{
  "model": "contrastive image-text model",
  "horizontal_flip": false,
  "embed_dim": 256,
  "text_encoder_head_dim": 32,
  "cautious_weight_decay": true
}
Rows from block 7 of the image encoder of a small contrastive image-text model, named by matrix and row number. Rows with one number belong to one channel. Each number is 500 + 50 x the weight over its row's rms, rounded and kept within 0 to 999. All counts start at 0. Numbers have three digits each.
After each channel's rows are labels from the 100 images, of 14976, where the channel reaches its highest value: "place" is the part of the image that holds the peak. Only what is clearly more common there than usual is listed. The data: drawn branching plants.
# conv1: bottleneck pointwise conv (encoder.blocks.8.conv1.weight, 64x112x1x1), inputs 0-111
# conv2: growth 3x3 conv (encoder.blocks.8.conv2.weight, 16x64x3x3, transposed), outputs 0-15, a 3x3 kernel for each

conv1.40:479456472513526538506562446526524441552541493417496486492541394548601491509538448451511478461456514554497488609405529555398457557540388446469462545482539466449526566502472516530513538532485474451469461527540455482477473623488413406522412412475435546434519518604464529519447420468477422530488488570506536428532453444526403491502462507552
conv2.40:486392440559454476590488464523489433529473557512467542496409498471484400481485470499447431511470438429470515425481495451446518544491539567468510514492533502499579505480515476510533454465516525601517387434473509420456502399569518510454436449464543405474495441532462525477417431516628505499633551468513587502461527469484473508503495510483522468434569522589442453541571537502504483550551606508540561560479448631529461587487477551427526
place: middle left

conv1.34:504468428548495485498481534519474473430567568556492594404492520415556475531516455444536422537493508561437445442476472513531419417520564525553519554513549450408434539464471486502572508565472544502565576449396569423551526502507510497521422493514559506555517474459472515435564422527497441558445502467514501452405581518525410423583539581550
conv2.34:464453503436509508444540506480471587547472524574440518445487570523348502513520481451441439474573510502528509535670455450536545491514487463494520424508389535536535407446480571549490514474526473520492468449429548543548568444585534453463557459432608497610573477512560506517531492433423488516412447481555545454485425503474527495452462529559469513618518542499505449582508492468546580412504526478483460470525406475540548466509491534543450
place: middle right

conv1.6:576449441514528488525481483436462533479477376452512503511437485485455522517524530531589414442472429467459470440494546484515471470529491461397541453447516536464545445528489447459474486513486427490508518523564500450512484433548593479582462474488641479483536529554484495497487479539410462546469413363509522551467512528452367487564371405503
conv2.6:475402482519487421541548418452539552515455529550508503490551519544476480504469463446447525422452579476515485517542480490472513479539525509497526549519578468518534471546514486452488565543493466495565443437453530509371505466536467484478456561564507528465483533425414532564485499478441579579413437478509529508540422624552483588483528569554529446521517515543528519423582504419485511508486450501501374472559493338450452380468566621451529
place: bottom centre; bottom left

conv1.21:474607497453484456497439473569439510557514603422477452477539498494479449478481590445447460567496520441462570551476583472432542469559480454507494507552547492513461519539517510464521538505454494490494493440443493609429571513444558472454537517475472534515503452560503444410556471510515462466594463451529529479439644563456581600617536417543
conv2.21:472588535476495566469530508593526495536533543493400507468465382501526510435489574575495477504470600519494419479399523506498616481546517604654585503387436458491446525448444517479434521528427443524499502536462493541575481537470483506474504522473443509481454469494494506533405364412559524548505538479525398524451450478503504536543534513574568524580481511519538553471520530509518482507443548453498476437547561433433483510536431522516596
place: centre

conv1.15:565488510505441493567507497496475517477496472506500529630438501506465531578538448600523587519553534504561639540480522635579539483527606465492515447544484528477508560538574478548485464570507504518513480428518503523559491563606552514449507511489467579504526528490435567558502532579439508540448434500502497467655489456519505534422507454411
conv2.15:501468476486490480493469654468433470524544549505515522572476503605536508488514463494503522507575479469586470459564475493540555386502435428499537566592510612490447496412435522500502444453483569482541469449523489546537524442516559531539458453500527496456543498515490479496540463556487564475478446412523512503487449419580622521549557442461588600536488515497520521561436552480487449504571596478469499615549512587561503612545589483470572
place: middle left

conv1.63:470410527534453424371489522524496478505503593601521506519458490479443434531488514547493467477432549461501485496403485553470601506474469482577572444485422511485532558523515409456479515635435447567572481483541455546479455507445537477463467527532564460554513476408471548458530402463517546520491608536430510415481516419483462520430422467496
conv2.63:483447353507498530501540490436482489507466493471543598475493510524510480588421481453559491369479477507597464495529493501474495583520473404522403431549500497522486507507474528466431506491505477475422416527383427551434504416482539504447499472588512556378552504482560444519452533444529531501489496428485564591459473537492510398520553525481444460474496521453458504545510494543491518549455545614592584522532436471496447429613504541544427
place: middle right

conv1.16:479471605543513514411506498527502395473503505496439412456555495565471462490442523450450484499458547487501543501469450498477533475519538464562468431489438497466483480499455488589503497533489559467475422531428530531393512495482428403600432452553495464469439475459482552524401551452427511486464585607432551519417517489563555552378496538610
conv2.16:502479424518463465478519452485443489477477482508450460600493518557513461561457449423450509467477507579502452499417622583543586550515524521448409500515503509389548506415458452473476438537506369436584480519501529453445496427518454510476506511540472463452477537567593522488495433410574496491504525551544513494511512437602496500421500510429443559445502512395583530493538475601483377618428488512439483492502542555461458489529471537540441
place: middle left

conv1.41:466460540470553459512525534555469563580518443513507435525534497494489522590482485533478447455472515474542465488383461403495512472487578476526415420538495475473497549564474496594376364563458495460537551588494572523604500519545534457566405484534488473533544497475599463516590549504518436506476575592453504535500552418484444469510447547481
conv2.41:504496497523524530484498557400504492415427438451583504655510528546427451496582525434441510409536381558463548531536516628490486556490544474439536556496548564504526481521563440485547492495586440523503570498480503560490539506473507554464470533481360448506525521442564556466498482485542496492584524483535494486566500430549577467502567530381522601472465513550480489493402485524503496506458510468462421563506530534640475470497525573532474
place: middle right

conv1.11:504450459467469510500574523488495457509497537560512584467495419485451465456469691490536527529451509512497549439599440515492554560459411446518404494457523460542452472456512598440545502409500451532519487621502499461400484471472534532493523432480555456511548591526471492427486396448469490514455524399471557485550478462456394507489525498539
conv2.11:546549507546588471531516413480477464494566503470554541503469468441440547483472522446480548519521439570496507572429527546496540514474531540401516552474585609523354461538483524515493524589462495414579513457524565542543521506461493444553489496523462605560527488509541477516475516414532565546367457564475520586551519487464493551525528447437583536515520528592515457466552494456447446412474446412526485550491609610512473578509502549477426
place: middle left; middle right

conv1.19:517516608499446446566569463520496544423422527477506490431465478526442541540538455525476444567473497495558479431503444594599483534572472611505536510527468514462509498491600546628578458386545480503480493506365549449478471550563467457395505437521406549544534482484522511569499508534422557522560547503520524499513480459461486543503539420492
conv2.19:500530494547479518390515543488438520468571588513599537538488556536507527484522543429513508624501480486545582494527511580451548485499433474490446538604450645546477518448403485416409469364384494506534431446486353499550554494547517565509433468466541431530509405503497434485475509520526518510433502523447582491494491440508465522482482446568555568502468491505485473491494510474508533489554518479449488580523528495506486625520529489488592
place: top centre

conv1.9:552546465504465448459480513458557429460428526553613592522495529639539553446389425479524466515548473513507486483543568509500476455505535512515490563532440560582482417442444556542487434485482481539526494551500575511514505575447507459477431524560492552530535500494525607459631433562512471493431483525421502522550450438461452457424491597542
conv2.9:527573494416450529556549491482516504512564402469573538490502529514496496483472494418509463558514487504489519556535518611550513501438533434494624459447453441444530586470499531505494476426545537418456513521573568553551570443539520487442463477498429511599609478519545475499577504497475467423472501487669479546452555409480602477473463497566521490536488616526466561536504556537529531536501569506485579523460409574510498538454460468415425
place: centre

conv1.25:384544487469514470456437536507513478483454487568425562466518515550578476406472477504641483489589424458539433509493538491540498494523503434527553482453512483492506618419505497561496568470447489572552457483514495588446537494487565517540536474548475576494528496541474406528623464521545571472419523478558515484449507470486435504413410625496
conv2.25:465526545496491526523523421523450521558504518499440582519523465527481476408501511494581416436531506418530561507495561517522497495488505429490577508485512415476587525528439539502440502475535464465437558476489476457577507440493471566507475522464562361508617498609463443517534540534528521511426446478494576527503477401518534577477452386527505466598608589491522495451541463542514443585628542579536521486441406525562485527537433467502575
place: middle left

conv1.14:485542506602470525481457466496516506485480478471488507522479438533495509539454582553463627514531434552426449457512517506427533470463438467540529557511474498391483581471429544453541473472507526536544549460435563382514498517536474463444474619508513594488516469483433464624543575499510515445521589483385474466467463604442572522450518567432
conv2.14:559422466524420505564419507531498480404507549444572499440462428508489566577487440497518566561489509463469425543499472443492581469480523579562493495485558575456421541475525448417464499427412450581464461511479539440490486400480438523544510552512572504477457461457437486533520510551425478466497448408469508613453484491408531539440446408549526423526507485492463544481588470594528514560547440487519539547501565520605443473456468556528399
place: middle right

conv1.4:490649448504591546486581511611438478512575482462490557506529516487597503475515527463551478564592519428601565503531506596443497411465475459596577479528564537516529492535534520527564502457471505438551495486466461457398458542482510469476507469459533548605551474485503521559452562541495491543384542565469484473443493478455444488461571505435
conv2.4:466548402442545417522474500503402558457465622518488527515396473504462430487511477444552509412533479487459470522457446474458472538510476478461571538410523477487468485401501514443474596494489538582471470479416540447536484455527466475506561469468504508522451492552555475571471508528542516546427424477497488520531447497519521487500460466463533452446528408499539565514495567557512523654682430491581443556524383536430515477468472423519453
place: centre

conv1.47:438475546438520555460470487446541547521416563474501385547520493540510524529368464493485533484503529554518394479468420455365600562494432477518523479464490505537504485491554490485474532484442552545480450545630484512449496529488594559549604498487464459503528529455499411461417465488443457514482484579378455574528470513524488457467561441549
conv2.47:536522490491458505427493510497512562428488457501462391512582491519507475338480472552422445454482508446516489476492569467462391516532504446509536461516460508453499475500393460639513380591591440506576497446563550540475498538523413469502419513517508492539420591483504599413519510515505536502413472503456470514541528492597458463501482463465462404454494520428521475621441481575431477576470503522507556478527465548489547536435502492460528
place: top centre

conv1.50:477404516538462534507484507456513434550452459655495415433412420560498512515454517500493524417519477532531519454564453443403481520463488476483584503519456484511470483518599557498483421558577533538501386488505499457552424409524433542560483505451399564532468477549542480501535591467502518515495586471487582384509571515492446501453504521540
conv2.50:535433498544463507486537501457505536459552479556553552485509468582482513497465408519560629490511484572576468436483552589528530552523506458453392555507511530522559469447520479475570517521545480469474576500379475606508437451531508509632451503452546500458542514485566502536524508546578506512498512473618503524461543459553540461596504482551444517457417514424401393510505454585463485432539532460483584561517457508611419426531544511539498
place: middle right

conv1.61:455488471464549503545478426524593455484633462487493473563538493547460461428534590479521485619444529491554517348526426533482522453385534494481503457442548465604430519447417500580469557471470543461447486516464569495539533406562547552497494510459449466471499463458424457530533441435563470500560505480408510485458505468510511501580467447509
conv2.61:491554664505503474540473462570516459471525482542506492505550607481468574533588543531507490462490522597522471457417511489463531505527507458475509520497531579470503474504532528509410509464468513451584497534580415558461537529413576528472596429444416602517513509501472467462508448458507549489507450488570407484508503479571462523430445453420581506543526492452567560450429497417517561504441582371505487562468503401550441523462506537416427
place: centre

conv1.22:463559516512563432500491551488505530455462486439515497529508622534536567455495478586494389624539429426436459530540460444553424447465536469512421545549460525560442530473468547465483521491567476444616560506506531405527497584573514502439500570497510493508472464436484405530493505580553486554456542483433482548423534466482395575480513533555
conv2.22:490504578459513509432464551517474456516477583544573538474609601402436550477495471483557545595491397551539456564553450487446434449421485577550528443405465576531486523484515491411442508462490398502500477491530490411491502570514511429480474504450544494615505414481606428436458496472526472549432511444531475412502491483435542496495417448580488519555558545520447455542543406542506513478437533544494515553512496540511463568560548438466462
place: middle right

conv1.20:436514530495548493461527479492490505490536505438544645497498472573553586597507454487539443571463494570541534498398512536475526523466545507573448506509521455395540465461431565462551487455533538516601445483403479476487568604556514486624433525513432528467511541489482418532483469531476558556363495519501510467541497471507417413446485502553
conv2.20:487492473471499529463567505495478515504516459515468564484422432523568538484572493476427409602609489559521518439440539467454586479409496467489509576463497491517480491457356522424473515490451442535575498466432529444500507395487603545466528407482547442457518474478500463563444450517560489531500524514541493525413534448443513497509480424463530493554488430516586505502496484590607515535595531453436479548499534605591426579567437496530422
place: top centre

conv1.32:449519484578494429588438474415494502475526516563466411388535520579570434488490560482498627520531479424433477373502524402463505566437497446470605464453445508406559499537420496505576471552464494462552492477428461496575497466515488467493465518487464530538424485522495499483541414511514517544447540472517393503526561436518565484562547487521
conv2.32:533463556519446489500515558441463538575454513489531521452414487492447467573429400570486401559527489559465386436457446541565492496477539594605501496476510525527544572510576499494527504490561463491488500481427492530597456505521465501487547467503567435418474401459495516512397508508521428520482491430519515462416464498528489503515461458595557425514471448460531499477587521475520395557528512484371535438475545467600494440581390570528533
place: centre

conv1.5:483453420454428533439504545506443473558554498402579566508541485523471440509491458522489425532484475481527480573576514535452583485397440528426437518510507564457496438418487515469502610472533458414531510532540584594506421465459452492466512489447561504439534440476522532520544507374461470525390466525377486518420541487536479478520492452420
conv2.5:537611601450536516419512450550565361458517526531463564510506515415438468429538503550526483540512506386452430588472473499511515484525496470518554422421523498451533521476504489547530493539532556495443506490499541502413514536498519512407558488488473514477483489493485320520536500468470493512623578552625420521536515476487505473430485490507535510514499411472520483419443556461601624497469544484529563512467565529495456551474528510406452
place: centre

conv1.31:550578426488508447441481547510462455429460486471502467566451553550475538491480453502486464581506533535568529442448491554603523491359509501404463449439493477517527522462477419465438500490409465550543509531493514494525412488489498519462513505452510490458502494504520561533596553478558476438410514447463469515425470406490609522508659513627
conv2.31:491471576481497458498451401483449441496465479449471467487470556454477624533521463547598440452464525548524454502533481496496487524462463515500491433524479532428514516487564518561533452522563550372372542556498468499500615486513571509479455501517443535605513485491524506565504548484517492520552494436484556472547519412444431429529460462391528552500566528505406531578459470626500508622563469488532491475496487592398561488474524376531531
place: centre; middle right

conv1.27:472376568497443520438441520550465518536547496497568591379440479555432444485511567504484491531429538560470585482446525447605426435546470603523457473513511500508523560497510395549500530465523571539421468570593505423557459529482564496484552511433554505477405535513560396541471499530492458540505514586491581509506559477492525487507531467462
conv2.27:483476459547530521517504526519597549501579526529485495490569548540491496544492649486495525462546444554557544537539492501499512576566503497549475455459571513499434530351562512521417470568521495553380504467489469492532375492530558472494544466520565488457399471528511461416412419444524496529493451493521431541522530478513402539471457518524538652495495553534589482546435460445509512473505491509511464549421545401526590552444445597502516
place: top centre

conv1.35:580521496517484558515466531499497499429519494529558510539516487433512580504546520473454400475523515564543405536488545424508517457514609562559439511545479449565470423558504565475467492518523515476476505498573530575529484517638508552547470526478478454488526412429400535449570461556495512456551408577426412484508474622526567462475392483438
conv2.35:384507504476493528491481616473553425479429492513496555550563454441494518443519509472529530333477467534561556531566470502488510435499456569571567512486498621511385445536502493477522587496419453504514515465554566459469431501449557504453580463470435444504543495471513490487501567480457483515379420443511419524488544443503636432574564505508502498506468521439485539430494561376521590567514517527442447558495487490478497542463516516485479
place: centre

conv1.26:543478470478492475550540561510526511451458411534486460475424471516455453530453559484541477432515564413462521418472445493472478472492475464491449494481535419466581492441526513463473515470462466487505538528512457483585502496587496579540488521543509472509563599439464548465558452531544504534592519395447609662499504473396425589484472359489
conv2.26:520513392515525412558595451461467454450510507477528570474450516510436477555407493410455483402549470514409525491506508468546465479462501549503671551507509430515469482501533556512485492471507467553503401515443476503457509426452423449555519503545431491415432515455371545525556571573466552481332395416470518539569468523503469463472420508477516509509524538580527453456487540492497488508471466436518435475516507455448525484491545580459501
place: middle left

conv1.2:496476477467494470461464615550457514529481510455440518533415525517597590499633502495486481414540491416490615524495492491533482533462463579484525501517542496503492583459456461492509551462473479530577539503498555532500538433464519558476469519442490523505398412484562487638495463483566562444560448576520460464623391482447502490425482513422
conv2.2:665538481449418513498463554475472481511528534525454501521426504501555512463488515460474465487450399554544529512499476476546511488486452505461418599487602534454470574542562517549511566514440517551442659631529516484587555502508537535533519460463538628385544443498480484475433473552433466625498469495484535504534520454514576476475535558526540496416466457485495534475469484464512544512589578506496492580431503471481568494573522462468576
place: top left

conv1.54:607487414533511451487483534507488460459525469484481437471426491580447528479540493570511462429574482601382439540523489591474500504441467571479523459476500572445605530448594513539439457491558477481461418544471388494503577516534462500547531495490471495480502475532453531504388568530487578495484428448420565546531599430497505514400548501496
conv2.54:617377454523515544477515473547420467554475539438506615494493522543476460505582426464599455597508568549525517459527516548536459505470450526511412479503486458465543510558524476481544471398537515412463546449430547587480533527624482447544510525465528522434515548475604501579482494535502532529631509401525450483539533362526492418499525471536536519425505604475449492518494448510487519553537519495440471472482503521435502575443556494557470
place: middle right

conv1.37:468444485457470555506429498513504489461583443452465486504468482590477473522485465527538506475543443476478555497521500527419497427490431471520496526495526473463515464496543505493512517352444465513476452484516456373462461512480530548489403421471462527392484482505562507468500473478440445493496565543447498653431467490352408423419473395578
conv2.37:398481505434471503411536396468456476474573594469500573565483434462551425522481386448471494519548549484426465529552511528555540526494492508563553553580520462470491454595374425448474516504497503456452405462512510395516532533512481472502461512595507454511483503465541478504612474496575524476380465455526412493508413494595435610487460482504524498517548495455439539532548471516564450476452577528483507598518492434509503410498439491499521
place: middle right; top right

conv1.12:435500545519532559494497451517483584467479457480440479547591399442504515438519460526428518513536512572477486443475494522509543515589429490525497486487505494561466463643468660488468528499532519437496484514574534493433560477474523511510548489396530448487494451409562478431485453478617468438606466596482512480498549479563526437388544481468
conv2.12:456510470479509537516555514518563466582576497490420427551576474438453477451562543609501448484451485432555480468473413569517485428518445577533516440418531480474493499621513455488445507515433442515656527485557449455478449473415446436498559516490472473541496510488477520472454521537542523551529501433430389495456562491546556562525545527499549395414549460518539540504519450423494517600413570507460455410460540509563464485437522469429529
place: centre

conv1.62:503490502494519578442472505536569464446487486613531468520436516451609426528489484500441476488435607471534594426473514591479485447405462430458520487516575478479515550527536499538599463361522506446615521481517438485488587493520583446446446487477478481442511562496479565565514427513636466469425510492491459495497537535469544481446499454521
conv2.62:521463453541502417426546493502427466485527513445545545436389475522475494611530475496464417441531448473379448496497472492506547512490478522574400533508455492514434490419454486492481509588510475547464493536434437502511465396513619543484512482519515516407551476469474492498437499585534419546388417443541575482522521479433429482505507594627502487498490523496439526535474506461486450625645587480528508473524494466512518466540535440550496
place: middle left; top left

conv1.28:375553539478456395446551487490484545487495546489547389536466487421621541444548536506567492478486413478425513510511439506474492507438460494530456439455529423440377538529464479505440467587457515417441491493511432469404421496604461459514498537516462550527557533462491486574524504504442524540510435448408442513438461598508513484503540503460
conv2.28:464538525512506476560567496472531533519602563521500536397494527430537569484445508476558494450556550484482419509502502456521500495545522512430476449443536494470513503452485548543524509497479404544438466467508595554480466523501366496539499492633637470442539520518432540482538520504456452496510405470392513442447538593374460613425483521490443468530512397509501499598472555523441428576429420512563506427513492509516440504536445529491533
place: centre

conv1.0:547508440463509561507472410532480523497578486400464528490485439540497476436492538568578575408498523551387485460541534444507565481531410638455425521471497557511557554501514447475573542456585476480451482464539478453473471542551581501506523515459491482478546567509505392574483548544498518561426449419571509543572515446518497571511555493391
conv2.0:475463505513512554542521487479458454500464505489574475532518437516523534496559538474582442454487416504501436559582413603491483451487472471426529514478496485500446506421455465555478469536485485514510491453466619588585480558611420471500493496420562464481588488508533452490431426489454475525597527510438472513492519455475475478508456413544592564431509566429441495540501421494416481468591519501503433577521547434543502668504508594579440
place: middle left

conv1.53:555490554472420511569446505446588469470455468512454432537572516499498511557467432515486571452562489525473382475376533537535466503579563509652505410570450488458479447630406457581502567465588552500511495527504501542404519458508527544529430522477518490480516499513570445492464508497524526527512515540580495548453584477476440425504469521516
conv2.53:518494382555451593511502493489421488479535501497465550589526468518504486453498561399427459447514426495523454525514466581534425585458499435465477460503492514498576527553452550481473522451501432548552471522502571495440497504505493566558502491480424417490494570488560542451482486506549539436525466434476543509530420475641436487549589460488564565471538587551474430486494465493477366604445585520503499506453624495604447424456551498517506
place: middle right

conv1.45:615512508530585505562432551572501440478536460395461538535464450480609422467496432512471476466489443443540487528403495551481440542479507497509513458455496532481506549474479467559465487417491497516454457448428453495553516500427539466517398529406543467437428517488510498493371569484548468557533414576541509528475544386430488473554580564540
conv2.45:455483473426563537443543518520480552496524571402477479551450459536466484552560559532534469409509575526445562566536380507530442468476508502483492452462586495506550504490677471451444522433473584505476476554505490506548563533543528492508543447512393637547524509512507519506452481409510596599504478533496450416533476418535493450522491582450472550543492454613526485490498450489515479559547567469555459447468421505478585500474431545515565
place: middle right; centre

conv1.38:539444519393483497491462432523514444536492482474438586502457459475518554469503530637622565492479443561542505544584504455439448530408487550528553468525548509519518545472538519489421487446494423475454440538542483468472495639471507463532491469459523527425557425482372469523542545510432426520471537514535508448494551421486526610419568481513
conv2.38:481512487560542542543510410494404460578454533461507536552495429557490588480430505458534487519479476422446511480434585486542485360531395462426472537477439508524502467446489482464463514451524494502511412509484498515496489496593446450589478491488513428453471498558540446460478432451559482511561542463426466471555490445486468535520456357472592468561625537500446479532479543500482535510524456477490485654432473551471457618460474605528492
place: middle right; middle left

conv1.56:525483549426508438495468428484512504454532422403440529464559414609474530490489493515534546451536499422413489509456524472469565483470553540573484565548533471597567529457597472486472436508498478393549463523544481439470431478486528445441549478485533476501489455478547464479498546456448484587481509606407568449524454470490382607518543404524
conv2.56:538461402489483518414476485418437403520484510497516556470583510486395599456533510540497480451487389491486497462478614627498480484443442495471487511437576452491517451571472444541487475436522440571474443441448530552513540650502513519491451528496501492532467479489617470506494455403530500548529479471527475496446448433520493449454482464513647501458551519493449473500575425517490469471531558446626495492550435561539524507422482529503426
place: middle right